Rows from block 3 of the text encoder, named by matrix and row number. Rows with one number belong to one neuron. Each number is 128 + 32 x the weight over its row's rms, rounded and kept within 0 to 255. All counts start at 0. Numbers have three digits each. After the name is the row's rms in percent of the matrix's.
# fc1: MLP up (text_encoder.blocks.3.mlp.fc1.weight, 1920x320), inputs 54-107
# fc2: MLP down (text_encoder.blocks.3.mlp.fc2.weight, 320x1920, transposed), outputs 54-107
fc1.114 110:140156140135128102129151156163119094125130128184083130122173126130175133090120126131105153130165153096085116098152151107159130146133144144113130150171125142094153
fc2.114 116:152138073145110158140162131100119146115147094141150188119113112142119109160167078076122103136128097116193118150111125191113123147134116103119116110043139102139106
fc1.115 082:041164183101137121137137098132121145189136145113090127114129147096182146136208145182137108096141087133155045138173114064112123116173114176125157110152163109126101
fc2.115 054:067139121112154126162156160122106107141196174154149105108141131086106169132137110176104115135140118137122062101124096154119067113112124165065111143081176101167114
fc1.116 086:046160180104141123133150100134126154183147155126078137110139144095177149137204140181143103093144086130164054133175113058117117113166119177129165104155165104126109
fc2.116 071:101139124119155128158162151130102120157214170159145089109143137107108177148125099171106111140153094132141076098124098139110078132113125159057120153089179092166115
fc1.117 087:064159176110122122147129103133123145171133141104086108103149146090186138139226154188125112092155093146143072131166118051111116107156112179149153112132146116119102
fc2.117 053:071116087122151121144146157127109083117190156112077116152170136091096169137184135163106130104114134209119050077079102126118088096097151173107091140135140153179115
fc1.118 081:173088087099146201142122138122119167124122163118119099175129164085152127117089178160126108130158121119121136126177099121122147144155135128141143146123085109138123
fc2.118 142:123113163143170140115185156115129122101137109124097151176125125130136164098214114118146111144121121124139100132139187105101140052084135157140112101097084113161147
fc1.119 085:050159170094138120142151095119108152158121140112099110110148141110176150111178163187134094087152106140146062149199121066097108099156124155131161111144156114125095
fc2.119 061:060132120096146141175157142097107096143172149133141087130147135118122167117143148179108090125161122135119080094145100158109091127092106136081132148093148129194114
fc1.120 085:062174186100130119136144094128120150177130152118082125108138145095182146126203159186139109104145094145152056141183119054102125118173114159117160121161156109127102
fc2.120 052:076122123111131130155179162123080123121227169174136121115145136068112165118120125178092113144146137146118077092122091140129085100109119153069122151099169113171111
fc1.121 139:086138131138070138113162212168128159139137122105097086101078120090170117143125062086148093139141125125107153156091106169071103130153120143132113118120176118087125
fc2.121 191:132114141117134092118129186153102177149098138114120127149129067124200156141127103102155109113102104090117130134125115113121158193156116151152163135130126137132112
fc1.122 082:077159171098124127131138094138116156170134156122095120116149150086178159128195149184131101091165083135151064134188119062105122113169118159125163109142158115120106
fc2.122 061:061109084120154149157164141121102128127206168179173105113146124049102179134123127202094087155151092125134079077112091159120092126130129176094133138094161119152108
fc1.123 087:054172178093133120138142098128127146183134142119091125112136144095176136132208143186140112092152088144150059138174121059110117126168105169127168109154159109125097
fc2.123 049:048123100092151114157151161122103111118185158162138126125147125075100161116134102189104124116130119153123064086138105147150067118113141159092117127106168104190125
fc1.124 084:052161172101121113135131079136122160187119144114079113112147156102178145127217153189132114101154104138158076144170108072106106120160110166131155116149145100125083
fc2.124 045:048123092088143126160152123122089105124191133173127129141166126057116157076146116159126146107140135173157045109129105143149048103157130177082110126127155097177106
fc1.125 085:049161194111131116134145097130122147178126145113088109110132152084173139137210152181141107084149091145150066146152124047109115113167107179134161112140149114135107
fc2.125 044:038109094101175127130142134125118107131201129149110150138134138053090150141159118150125138118121124168115072102094122123145083104151160182089138115085177118202121
fc1.126 092:068162184111130119160167092105129160166129143119082130103122128110176140116181138208137097097144109115147038172170125064106104098174122182131165110147134117133126
fc2.126 068:073146052081121107129202163091097134155168151124127117135139124075094155145109081153143130107156130129128083082147124130137085102112146135091110090101167123170142
fc1.127 085:145146126070093106169204136111162134102141137056109114083129178139084102132182098220127190091200157137172124137068130110084061063105115167148120083095118096107129
fc2.127 114:132106162117134110099105128129108128107132110195116214160115085156125130147056180082124028165067081115069150087167121131189158220171162086157125198146088172108127
fc1.128 100:142179177107138119169117059170064129138094072086131129125064116073151170098164168116141162104152106166171137093124129125119124100174073164179121075159153117118110
fc2.128 135:102089129087134151165150168147062145097138145106134134120137183128087190095157104162146128146089114161159120075056107138167073125139168065082130072120130148087113
fc1.129 109:084134131090093146084153125118137157126100158087094119055157163095180143094194139138118124144114176134181158158143136092123102118144087160100175117140198100132145
fc2.129 161:140128144111122096118131146175115185151126107127152100134176131106205155124161085079157169098115161148148124139100115156114168106127183115147113105133117141097158
fc1.130 076:128139075162107147099096118167166123155106034139072121049137066149171142132144138136146088096147133152130084116162131097080101060130073121164122117132168128124121
fc2.130 133:170142203114158123135154129135137107118136117136193104183107165115079061159120143108099166111154135121167172117108155125123095136172101133124114152079137126133135
fc1.131 085:053169181111127113146144099131127147177121144121094122116132152083189138130215143181131105095146094143149067134167121056100120121162121157121170110139159101123101
fc2.131 042:061122087098141111163141162119115109104157133174142130130119149050113168097153119203126128151138137145123063077136089154125079111085165130085139124081144104204134
fc1.132 088:057172174108117119149141095130127145187129151119098120115134148103161140136222149182137111098159091137150055143166114068094118116177111179128169119136157106128098
fc2.132 045:038108107105148130152148151123111100110196150147125148142151139059096158136156126185133115119122130151111062065145105153142083110143140184089124139090152121196137
fc1.133 085:052164165101133121145141089130124152178139158114086123118140149087181143144205143200137107099150091151166061135169126077104113109170106167129159110142150112125086
fc2.133 049:041102088087136119159176146118101108126201167166127092136135118051147141128154103193137113136135124165130080076127097146131067093144161159098120121097163112172118
fc1.134 085:045163195100126107140140096133128137173133152102098124112145135100153155125199162198131079112150099140145075136153125046098116124163123168125173105135148116120098
fc2.134 041:071168088068110097121120164114124103116160147142141126173163165095113171127152119164144098121148144133124080070142117158130103135108196189130179108096134142193143
fc1.135 140:090151142132083096144181175181154180168161111154070137050112090140164083117165100114148169116120112135139138126089128094114119119144073138129111134110186105059180
fc2.135 209:116109183124113110135120169174105175101116103083120147130143115127178158112174112030125117134120117122108125172106097134116207118134183126168141138114130125120127
fc1.136 087:054167174108128113146149097131127151188128157123089110107136144097188144133206157178135100099149092147162060139173114052101119118163107151126165107149169107121100
fc2.136 045:049100082115144118179174150124082144129195165188140118117135150053117162116145124173128114125134144153094085108123099166152082091108130175101116101114154122172136
fc1.137 100:084249236138115095140124067120144149172125121104033119099135157115160164112224170181104124130170087132169098116176135072151109078169123183100160099161105121088150
fc2.137 083:150176091085127098183119145116118124153126131134096092152116164101104175091126089118121162107170110128162088106111116094089061070167136122091103092136107158143160
fc1.138 081:108089098121120173098036108174150090165145153107078084112116133138138115196111135106082126093117130136148129157165125139159158182143132155127172141146160097116127
fc2.138 134:102116135095111174076102116130155155122093084093187195119140062160098131149183206188037094138066126104094133123070111133179174146139122139180162173101154123138141
fc1.139 091:110115169171155162161087132152126125192124128122049094148108130089115153155129161139130125106149060114167070188156072097118078121175124200154145161161116122129121
fc2.139 129:157106129101107147142124100119161102151151110119204160135158120123086148135147080120130124100134127126188063103120157183114117066117126131108072067117137117163176
fc1.140 084:052167171100125125141153091130124149168133147122079125116132143092179145125199154188138101097153089148157061135181116063094120113164106166121173118159152112127098
fc2.140 049:074102082103150149171187152122080139121203164155137106128128109057119165109110123170109108135133141148121057090124092154128081101092122164082130137098167120170141
fc1.141 084:058173179108129119148146092135124150191136143120083126117129143088173137134205146185130110099151086143164050142169116069105126120166117172128160108144163116124097
fc2.141 044:065110106082137130151150176119108116120184165173151132142132134049112167120144117162131123145129121149122077093135104152147094111119153142092114117078168111195127
fc1.142 085:050158188096127127139134095137125155181145152117092123108141144091171144134215153195133095094151098146155065147175116052101109108159113170124170112149136111125086
fc2.142 048:039114111141132150133174131135112108107185132179117125128163119058093163126124135182124096134103133146120058088097103123133063074124140178097130136136147122169126
fc1.143 071:145151121052122086154144109111199160148119159047150129114133140136100073096197137188125191071137138135145141127074125089076088041037094166130119109082117104117133
fc2.143 113:127123169119137131083165158154071130101170094167090165173126095167123113159077151095147040163121076106110139110167122139203138239174151094154120171147113183096126
fc1.144 108:078151183127147155134124072082092136128170131038107123221091148116171160118178127177163113141164114164149114144145092083123117128146129173157166176124132148136079
fc2.144 146:129108159120098134097167102092173079134159086124174116130158132125148147158120101151132141128160148112139096089075149178154102088060174130080090098104179143183126
fc1.145 086:059156184114131114149138100137129143167128144119085105120136129094173141132212166191139101078157086143147063145159110066096121120166117159146183123148154115125105
fc2.145 046:068110113120128105143142140120124076134166131133071142136153145085103155123150147174131117112120138145131076054133109145141129123146165196103143108084136126188124
fc1.146 088:049158179108125117134135100131126153189134146116091123112131144087173142132217144195125117099155085140160051137163110062112119120156113171127163117143156109123096
fc2.146 041:069119101112146123153145185128097102122183163162128113126153136041126160094156128171131145137143130167124024086119092145107070128108176147111132132083152119161105
fc1.147 083:051165175103133118137142098133126148186135147119084128111130140095175137130202149186135112102150086137159050135173117070105121116173105172123162110144171112125103
fc2.147 050:061108108107142113159152165121108127131181173166143131117144119070101158119136123178117110133132123134106079092111118162129098114110125155079117132076176106177121
fc1.148 088:066173198118125121138132089131124146169129148106101116120134137099155141128205152199145092101152099143147066139157128046087110123161123167137170111136136113123096
fc2.148 039:073130128075144082126142168117093108109162129127096133157136145089101150121158125148139114138154139134116065103100108136110076126113184157101144105104147125188112
fc1.149 086:045170172107131121136142092132125150187140148123087125113142143095180137141211144186141104102151084145159054146172110065111123112173115172129161108156157116124095
fc2.149 049:055111105108143136135162180128107109120182160166153100102134136082113158140126094171142114141127120146116101102127103147147085112115134168099114112090184112181118
fc1.150 085:070158173099125126139141095125135147183138142109086125111141143078169136139218150196130115099143079145161054132160117055103126118178107168130168113156150107129098
fc2.150 043:077102094069118124152131174121117124127190151175117154135147147027104155105155125207158167123105118163133045052107112145129106102117123136102127133086148114192149
fc1.151 085:035169178106137112139143091127133147189141146124084137105144146095184147141204141184142095097142089134161051134171117064110120118166110184125164112147160111124102
fc2.151 058:064125114107153123157164159115107111150196167156149099098150127095112170150122101164111107131146126139130080095118097144127081119119135166065127131086183092173122
fc1.152 085:042152190110111113144149083127128160166132137105093122107140132096187147133215150186135099111149099144162061149177116077099115115164111159128149102164153118125097
fc2.152 049:063090106137104140164193135133106104113214141151140103090148118052137183121150100165113104143130143114112092108131094149160096137122110156103101119144147126172142
fc1.153 082:125127136133106131092090169173106133087069117145191141092124153126130149147127133092115062120188100104132105143156119168141127172131165108136113163183134101180082
fc2.153 127:143134204121150087155169128115144132112173067110084121169108148123152144116166138132170100122118059136122142167078164169143108114084130135118105153078105117104134
fc1.154 085:047168179108136120134140086141123142182135143124086137114143143095176141127194151186135100088144089141164054145177112064111117118176119166128158113154156115124095
fc2.154 054:082129100119133135148169147126101118128189165162170098103149127083128167139120108192112085118133120127106091099104088148131069128108121147085123134103178113176121
fc1.155 082:151146132125125165149113116184114074109185116159101083123163130093133142131094125145145125106107050135186159119191128133112044118140094124073110112080138129156161
fc2.155 152:195162081136129100142168095166149065144070122151137146129137171081176131117105149143185162143142135115216125080150172117119086139082102087111082113128115116142136
fc1.156 088:049164176116132111147158082133125141181137161114082122120139143097186136131210145179138102100152109140158051143171117063106116116161104167121155124153150107124099
fc2.156 048:052121071102149136177166125109100107129200134158117122146145126058094174138150122157133130133125131160132069074135114145136066077139136185084107148107155114181145
fc1.157 084:046161180113130115151148098134124156189135150111082119115129156096182130133208160182138103104152079146156054140159119070104122113176111176126163122149159111121099
fc2.157 042:050126129109147098143146179142097108142168148128105138125109153066076151093156123160168112115113109153106027064107091174158074105156123177081129132123141109163148
fc1.158 074:127125107121106176106106142184128120105054121143128113119125132148063175135083131150108062187171153097151152127139145124134128175136157148121156125191126106156087
fc2.158 141:128117165137155079130169124120085138122206081099064112184081125132130095128132149078135110118137080122111139153123133158166142127107118128140111174080081121100132
fc1.159 078:122115123121095164076047118169143096168160147101106118118115108135152116194120145096088102114102134142145137169161109147165155179135109143129167163142162104141107
fc2.159 134:112120154089105161076098111121166150111086084108178202108120073147094117144191198180028085146059135094099119121076114131178156145129106137173145175096144125138142
fc1.160 194:133080122143080139112120149129113128130141074138144065131146100109125124128114156168136119128119098137162143107072126119101131156154211122157133124117114118148122
fc2.160 156:112188116116166102147123107137138125126101172089161172135111121109152108131152101102125128123163123116104109142178088144139119068109101129111133139132141137136109
fc1.161 151:116140159164079093136173144198170164165145101173059141081140110134168093115160087108173159112110127117152134136085124086132113125160078160138129107129155118070184
fc2.161 212:114109186112094111106093189163108176067103107091112133125135104145147160117184118040129099134152098118097137143120078132119202115149169119158134135113133124124137
fc1.162 087:044153193117120120137139118130126161205105146118097147104138152095157130127198159200133071097146084161161052153161111060082102124201114153130172112140138122132112
fc2.162 058:098112126077113122130148160109131116139150164127079147136141152078135155103141122175108131085152099137106070106113134132115083096134171140079056112116156141181168
fc1.163 087:049164187109137115137137088135129161182138149113083128106125144096176132131221148186134102097146099145156064135161122062111114114157105181142163112156159110133102
fc2.163 053:071094100094179130149125160130104110131162144168138128138150115088113152144146123163107152117116121157128086073131107116140093088106132161108137123100179101201121
fc1.164 085:072176201141113119144124083118128155174106132125078147115130132118159134130197163166110097096125106127165065152161118085070120106159123158107154129156162128102111
fc2.164 066:103181118107126111119135163103109112121127145167153170102098147087111114117122106167087104109101104125151090066141146169127065135092137150067114112120179134148181
fc1.165 097:124134075112060113136148044182097079162171169153113043130125143186178093124095195141121163097163133142135129133126148113107124150137122094134103119071201157128048
fc2.165 136:160123119155101118148114161071113150075107130125110131134149114149101134163200057039064104153126114118153102074090141137139129150119112156053095072123123135166146
fc1.166 086:138146150124121159149113129121112103134146123156077100124147167088136134154113117163148139121119044135212163117185124141108069107142131097054112109053122143147162
fc2.166 152:190159080143129116152171095164153063150070125149130159134135169084180136127111140153188167146145142118215113084141172124120100145085099080109083109124119114142138
fc1.167 084:049175186103126111147137094130128149178134143119093127109130145089170132133212148184138110095150091139153063142167117053100121119170117173127167109151153122120102
fc2.167 043:055105104110133107159157164121092118104175155162138136115160133055096148102147127191123127124147118170122058097114104138121094103125132174094120131112147122152127
fc1.168 086:047172178112127125161138090122120156166110147099110117109136140099159140133194154202124097118147090153160054142187131074092101138169120162134185111142153099124083
fc2.168 061:057162130092134135178157130101141069122132154127161091193118140119114128150134123160115121116159145144138072079110132119117101121120127142109137129123161129202118
fc1.169 092:156160138118142060128143111144101161131093126094154095092132063146168127142138170109151148128195138127123063166144165066110132100153052141164063116103163146148164
fc2.169 142:114153172087152083088083104140164108143042080091176126153077156097175100194117164172090102124148117142119113100109173106155188086097079133099109090134156091157119
fc1.170 087:054166172107126118140146092131137150191139139111087115123142142085179139131218155177130105089155092149158063138166117054092127121166101163125158111154162108130100
fc2.170 048:069108102135149119145165169114089117116199144164131121148155121061119159126138136142121127122133114166108064083139094137133089113109148145103102129110177109191128
fc1.171 107:050129161106106150140066107164092145141198157092051095051108176072102086132143109137112122159137113074164133130079123126103159143188149122145111146068116079105106
fc2.171 099:129167180103144173119117110166118079126107088158186119166081153177139131095148180152049102184054160115127145144135150129092141134148077130116110157191142156109144
fc1.172 089:052163176103122115141138099139131152190135163120083129118135138095173137132220147189133115095144082140159055138160108068108125114164107176136160110143158110129100
fc2.172 050:057090110078146128140137177133134112128165154168134135133140142077101160144155140170137147126094118149110073084139114162145081085120175155095109109084177124201128
fc1.173 194:086111126134126141096071140115098168106132144167147127071141144096097115142117138151119107120129112109112142148137124115110125144139172168118091088178112123182252
fc2.173 164:175153124139140116151203131177156110150151121082120137216122112153148140128147108103098156139134168118128108093118125122142101139137096109149174158089124150115000
fc1.174 085:061173170098136117136147101135130140180131146112089122122131144098173139130209143195143106097146089137154056137164119061104116113164100177130163115149149107130100
fc2.174 049:059125098115165138130175163126080106116194172157126150119133136069091173140121107170125121126116140162124055095129113151137070110122139170081126131114169095185119
fc1.175 088:025169200113126129138140107133121143193140142112075144102146143082158134115191155191116106121123091131167088134158133065100103107176119158135159115158139126134114
fc2.175 063:052141161118139149151128163123083102116191134135097144153109127048126170140148102163074127159139100159143116097114137134101117104104154163091111125115160148198185
fc1.176 092:096112155165127131181153137113117162139112099091112112130087166128114146146156127128164110143182060097138087105198106101106087110124183205122172130125106086135136
fc2.176 127:114095137137143126145161131129174134144183125145154076144122140123127120169123107145123162093169143083140092069109151128164112116094129135036127076083151145130127
fc1.177 087:051163171101125119137143083139120147183144150101094126118151148091180144140218149184140096079155100140157059147174116067097110114154113167128171120164152112125100
fc2.177 047:036131104121126153161158128129088117126204160153117151142162132054099162124167134166104112116125129150129062093120117155133070074118137177085112141113172116179126
fc1.178 086:051165173109104134136134090124126161173124167115076127092149167100178141109219133176137091107148084138169086154164117071104095108162113135113189097124138096108117
fc2.178 079:085141091070087104148176120089104137137191168162173078135148166081141161113156084168098134134165128133167078121120143140116092096131162137089114128104111129166167
fc1.179 087:053167178110133117144141089128129149189132141111090127124135146094177129131210144188136112100145091142160052141160117056098126123169115172125157110157156110131093
fc2.179 044:064119098087163119127142181110115118120177156150139120134145132083125148135147113183144134129113120149120088076132113151126072120107151155108121126105178113200142
fc1.180 098:110130158056132054050054116129135148136152139118115162153116158102086121137164106136112099085112165120118109084126138139075115070148179152173147107138127086090114
fc2.180 125:080163113143093140143130147153181142120158085139104140080111085123122126171133125098177139126167069105127149137111150111152127063111121119111119057144139146151134
fc1.181 093:051154178131121105137160083098133152170138155162110121130131163096181156115198146210128091082148086119141040137166113073100117146167109139104151096137147093125112
fc2.181 066:091120123131085099131151135089099080108148120189165093141111128120104179134130131155106115137136126125103115088132121100169071153111100154061085121125186115208171
fc1.182 113:156139105173118146157132096147121101123202129143094115147139078114136138123105113156142103126114053129150168114124142193120035162085064124130135136169132143137166
fc2.182 156:182166098144124095143167086165145064146065107143110124110128152072174134130107146148156147124142139113212114076115159103105079131083093088100071112124105111140134
fc1.183 105:114136135123159155092188086165098115150171171146117101169116123128154141137149137183084169127123115139099127108161121100164106163117117144141151202196118169105140
fc2.183 105:135166130163084122084132036120126042119106062157143116128125098110063096145107131167109086076121112135135140126067192099097108173147118098122108132163105140108120
fc1.184 086:040166178102135118132133090134122150178141157122088134118135138088182142131204146196139113099145090145159057138178122079112115108161118171119163111148171114126101
fc2.184 063:059122123114128140133158160117111111163176171170151095104146129077118153138118103189128110132134113138134093077110103145129059119119133167071124144109189101153095
fc1.185 083:057165175113125114150150095134124151186134151118081126110134142092181131130204164170133102099150084148151052145179124056097124117164105162124162120153164112116107
fc2.185 040:073090084119130113165166167100101122112175156172136139116135132047118174123138124162141123118135125152104071115126122142151085106101145167076111126090152119199141
fc1.186 157:112128121129080148097159200157135170157115107104079068079070108080174110139117061096137109114142114125111155167091090165067173133150109136117102110133170117090144
fc2.186 204:140108160123112093134117183161102176131099144108115120127112064122205148153124103091154118111105099097110128140126100111113157176170120158162149124147131130133103
fc1.187 091:080193192092123105167131118118135142171135133117119123097163147102167131111198172194114087103140091125161098141150127047080097125155123173151187116139138116125091
fc2.187 054:089202155057132105102153166139167129132148137097095107130148119102134164132180126148114116129158133092108107122123085103102066127071196187053125079123126153143155
fc1.188 188:095102140121120063108115101069157133114113165165150096150164134083170107091124090103171149153121118128102138130125109097150139142159140072125124118098114123139008
fc2.188 159:176140172162134179136136188193107121125152126097114167091051123155093132165190166150101088111133152139194135149143128153100118115105095155138140140140149142129219
fc1.189 117:182096142139131147056071151179114128167127117042130130081098051092218114124106108132110117074100084160097140104113111167167175131118089126102150165145099115136125
fc2.189 180:150127208141116168115098095197067125115119096045150094077089128118163087119095164117095147132069121129080101173125117121138134139142102080144151133130099110124138
fc1.190 095:170110125089188085181161138174154151183142137134185108140129154105116082008223137162126156096142121036122148096137129075132071151124133179118134147085127154172165
fc2.190 125:136134125123105166100168127115079076127148131177085092158130100193108084131118133114174140118166120079188125134121124158160153151148122102142160101099127151124135
fc1.191 088:116111138110116167130115112113102115139148137161053073143147149097140140139087114144160123142118071113231158123184132157112102103134158102054120090084108137152149
fc2.191 150:187160086136126117148174098166154059151068126145130153137131175076172132125118142150176163145141147117218113076138173112114101140086106089101081106121111115142137
fc1.192 099:128069182129090084119147142087189132147091121115120150137108130166121123125204134123123124103151081117122134131147118104133084105131183130111155127177123190164121
fc2.192 129:180177137095111126104133140086177135139155119137135104131143123108144138204111087137089132102136189108182150083065109160131117141072160121050121119094162176171106
fc1.193 086:051178195115127112128139083144140151182115132115072132111122136096160119134222151183121094121156086145164082151163125066076113126165116167134173121151150119124121
fc2.193 055:063156116130134099195156122145123089082210114132110133128118177086111136126158124137082157139195126139177069093138153081098089125089185160082098119093165136194104
fc1.194 083:058164175098128121138145095138123150172135145127086135106146148099171140134209157187139101094150091141155067142181116061096122115169101146121173113149161110124094
fc2.194 050:067125113131134140166181159131077118105203157172145117106149139076098163118121120190113103151133127151091082089122097129120098116103106150080130141088156112173098
fc1.195 089:057168174114126116147140093135134146187138144126083125117136142097169135133223153184131104097152088137162053143169112055100125110167115173130160101148153109131099
fc2.195 049:061113092106137137144153178109129112117183141168139121124143118088121174130154134157136118128133116133103071091140111138139089095102169130097112124090153132217148
fc1.196 121:151143132160117128130119197131115158134168105119097100109123004140147095131114007085095092074175085089119117135131105151072144126127163125133145099078150184105156
fc2.196 180:133124155096128121140123152139076146164136207139063112117089084124157152149088117068131129092132138061102151102138064111132152181182142135175133125109157123124132
fc1.197 093:104108109144113094200121139126146141123194185096152098141127162103131090101117126157108129106119158162098128094152149147117143140098149102094166074110123103131117
fc2.197 102:143161198106133175054146121097112115111058083132124185127115142148091164122157135131133129149148124131138118122129161136122109108123097127195086159170126133112170
fc1.198 078:171112125146138163072099150158030103143128170114094145132147120114093132160148175110104186172109153120161181132140087057154129164146100143122186141100100089118129
fc2.198 151:131128080140100137211121136113148145141101168120187130122100134125127157103133121142124131078117170139117099085102169116071118069095120128145082053145178121162159
fc1.199 085:050165183109136122139142090146113149173155147125079138111140142097165139127205151189137095101163105151160061131171113044088104107162108166131176129148157109113092
fc2.199 048:041127122122151132156171136112074124129179158145121124121139134088094173146134102160125099137142142164113052108118094131132073116134147204092111144096158124159125
fc1.200 080:100115120125109143073039128176157109183146133136073110101141119153155100181130138091083115087113119132152136151174116139167162165117137152142163141147145114108140
fc2.200 134:122120163098114156084097128131173166114094074105176182119130064154107134146201189178029085145074130096110123131072109131180185150134126146187154178093145120134144
fc1.201 087:048175179113127110148133093132131152196135145114087115122130149099177132138219144175133109092157074154155062145156118058095125115168107173126158115151160108128099
fc2.201 042:043119110132154104119166160113116093130175128156095154132125118086088172144156117157126131115141109159119036087121097133108104102148143166094136108122156098200152
fc1.202 089:057166189094120123159160083131123142161125155113084125125138139094165142130207160189130101112146096136140057145169125052095118105166105164122166126143157107130092
fc2.202 049:058139092096112137166186128090112100103192147163110101125137143079118160116138166183140097149150130132114086100136089142124089137114143153081112137120177123188123
fc1.203 096:083183168150123153146131084134103161173096144135096119115138135089098113124166126170124096134138057176175100131138128045070110100169150165128175125134132136135121
fc2.203 079:140189095142142120155114125134106121110123168160120082121150068070067077123101115172114120168139057106174110143071115108096052085174145106130116149097156141117163
fc1.204 087:050167160112136118141136095130127159192137148114084125122131142089185131132201154183135111097153092155158059143178118062112118119169110174133160110153154111125096
fc2.204 048:047122095091158113158151177109102125129185170153136115151144117073121151117142114179134153127146154175113061083146122146145093107124141160100098123082164110181129
fc1.205 082:060168173100123110150149083127121164183130140115083120114127162106180143133199151178132108105150089142157068144181111073096112123170119164125155114143151118127093
fc2.205 051:086123100122147091178168132104095123134203173157147115159124153101128187105123115182096138137149132126143083093099098160110080124104132157067123133111165112182120
fc1.206 092:089220202111119127136128092161119130176121140135096100096116133126152118084194171211108104141121099148153092135174124072081084100150118144116163115171144125145098
fc2.206 067:109154099093122148155229142153072104145175156094119113134140141094067115086167139119121122118137120152147109093116172149127088067112113180095108154127163104176126
fc1.207 092:157158122160129097117103147089111163163139130109094070067080108158152133134125108145134124085169083230123061139155114126058100138153152156167212193141113120084149
fc2.207 101:153156148131114123193157160137131162117142154216186143103088111126162138154113105165159140141157180204171118133093143128061092129150135166105126171151124076116147
fc1.208 129:129140156141105090150160196197147176192136118158035137048134083148167076135138114096151148126130107134135136138117156123162110105160097138125122112122161145065166
fc2.208 215:099107173119101108123127184171102182096117120088120133128148108137174156105172106028134128135127118119120138152117093126117212118140176130180147139118138126121132
fc1.209 086:068153176102130113135151075133121164171137157114091130122140149093183149124205141180139100103163091140161064136177107074108128110158123163118163120142156089122100
fc2.209 055:080111099099139127163130122118078120142189164179157097110137142055124169139138098197101103169138129120111092104097107189125094125101133151068123161097175098170104
fc1.210 087:060163168101121120141142090132130158182127143119098132120139142098163141126208149192130106099154091142144068144174121057085118118161106170122168117151146100128096
fc2.210 043:092141088065161146163124136102123098122175127170139130157152115071111195097131107164103153130119125164144086059128117144112068102133161172095121139077179114195137
fc1.211 088:054162186113122113152142096131130150160132139114092108123141142081177138138195150192141106096154080140147071143159120046091127113163112173123165124146144111127103
fc2.211 043:062139107111138125141167151122121084120195132153103108141150141069107183132155125141128137122116120166097046062127106145140105087111167171104110134106138125187136
fc1.212 087:059162183107129115143144094133127150186136148119087122123126144095174137137218146184134105086153094140165058136161116069112122109156107176127162105140162106127103
fc2.212 051:062107098111160122142150165114107109131169143168123137123124123090102171142148130149142117116119129149119072088133116136167084085105162147074111118097175102210139
fc1.213 089:044171179107137137136163076130122152172148153113053130110149132087163121117202137194126112125139086143150054145189128069109103104173121177122153114149147104122100
fc2.213 056:036097084090133109162190126129132107124153154144092107121173131070106146118153099133132134102123121140139049082135125132099084114135171161113105132114144125148112
fc1.214 085:059171189105128119144148092127137147175131149115088125116164143084163141136203155193135097090147093139159074133152109062101119111159106169127155124149144103129096
fc2.214 047:046121107116163151144198130125101122114187125144084159130187130056090174131135136161098121150113124139119091105093098118144080098119142165091126141127137110182135
fc1.215 088:054175181119124119165143092136124145182128146116080125119130136097174148123203149193144095096154093140150059147173116071098117117164110167121163118150148115127103
fc2.215 048:061130085108141161147161140106118106128171136141137121138111142088099169134133125171158110156121126125124086075146110167160068105122164150079122136086172103207149
fc1.216 082:053163170098129116139145084134123153192138148107091117106135157095194150135215138185133107095141095140167063144170103065107117114169110168118155120145157110127088
fc2.216 047:058119079096141112168159109132102109144231153178151112135116140047130167119160093183122124118111146131120088110110100165136075112127116179071115136114149114185119
fc1.217 088:048172170104135123142143095138125148182139150130076137121130138095177137135204154181142106098152082139158046135183114062105121109172112166121156112147164115129093
fc2.217 056:073131103112142139154162165119096115117204192154152095130139125093094156126120116179122099130143116147106072095136117138119086104119137154078113127090189115175123
fc1.218 078:119140135134106139133094171102101098071088067177122130153219104109125088156107145094066121111162110117155167172177103119144126140113197128141138148213136165156097
fc2.218 132:147145222159142126123193126116188119111124127123135156113118145124157153131156116211181104147137133164185142178158156122072133093076102146101110136099133114128126
fc1.219 083:171106116083118094099111109124118068121125116144102101102116087100172133131253130144043138116144158149108077105139109125081169066098157151088155067140160122181146
fc2.219 087:072145106129130123173162132102094110109168114137133070144079148113117143115060140106101064137137121159182180139173143226084120162118096119137121049124109170119115
fc1.220 088:064170177107135116145143087135126152192141143121087125115133146094180141136216152183134109097144090137165053138164117059108125119168114167129166107142163110128092
fc2.220 044:066113106089138130139145177133117110124187151164141125120118150080108167132148114158150112139116140138128084078121108137166075113116154153099137120077163095189146
fc1.221 106:084113168094123091142133108121137125154094141108100109111167136088144137089184179187084115128166110148171076142172108070099022105135152167119197147168149075100095
fc2.221 106:113149131027162118167146128120117106141113119154170060162159130083167180120167137149118215131128167203153079105082121137127087153178101149117151154115160118127160
fc1.222 084:218205146160165132139087092130158151121133159156164103157138122116135139114155131151081096131118091160172135134190135046156141177115112140156209121122155123103077
fc2.222 135:142097112126085152112066046135093136088132140126173025193114142172113124138191179159093096168111153138218111093131128104089122102101070127107140101091136155156140
fc1.223 086:070150176086141112125121082114152144191114139098090137120137138109189150131211151189131102101133084154174071166173126074058104082153100162138183123128151109131102
fc2.223 056:144115078070151070149148128128131136123117145106112177132146150102130163138154111161125147146105123125176090067126117183084113089112166157071129121019175138158126
fc1.224 084:071167180103140118132143076136123170182136162118079122107151150082187142135220138175140109093146073138157052148176115076102114124186127160137169106159157102119099
fc2.224 065:097137086129157120160172120148109125132181164209154085121169130057123189143142096186109126148165125130127095110082116169107077112139108170099124136133173110158099
fc1.225 083:060159176103135114147150103136133158193120142104092128111146149092160144136213160186133122095144070146146076140166119047094116128171103158122173107149145110124111
fc2.225 044:087135143118133145141154150135108099115158130158130162134157144031079149102144128176131149128116115165098067059130097113148113094082097151095132116096140115192144
fc1.226 082:133143149133123164142100116145118106133171121157082098126151133079140129129089114147154134113117064123213177110177122158107059104132117104075110102078126131130165
fc2.226 150:189159079134125103144165094163153057144066122146132152131140173076178134119108144147182162136148140112218113075134172119119093137084099080104077103120113113138138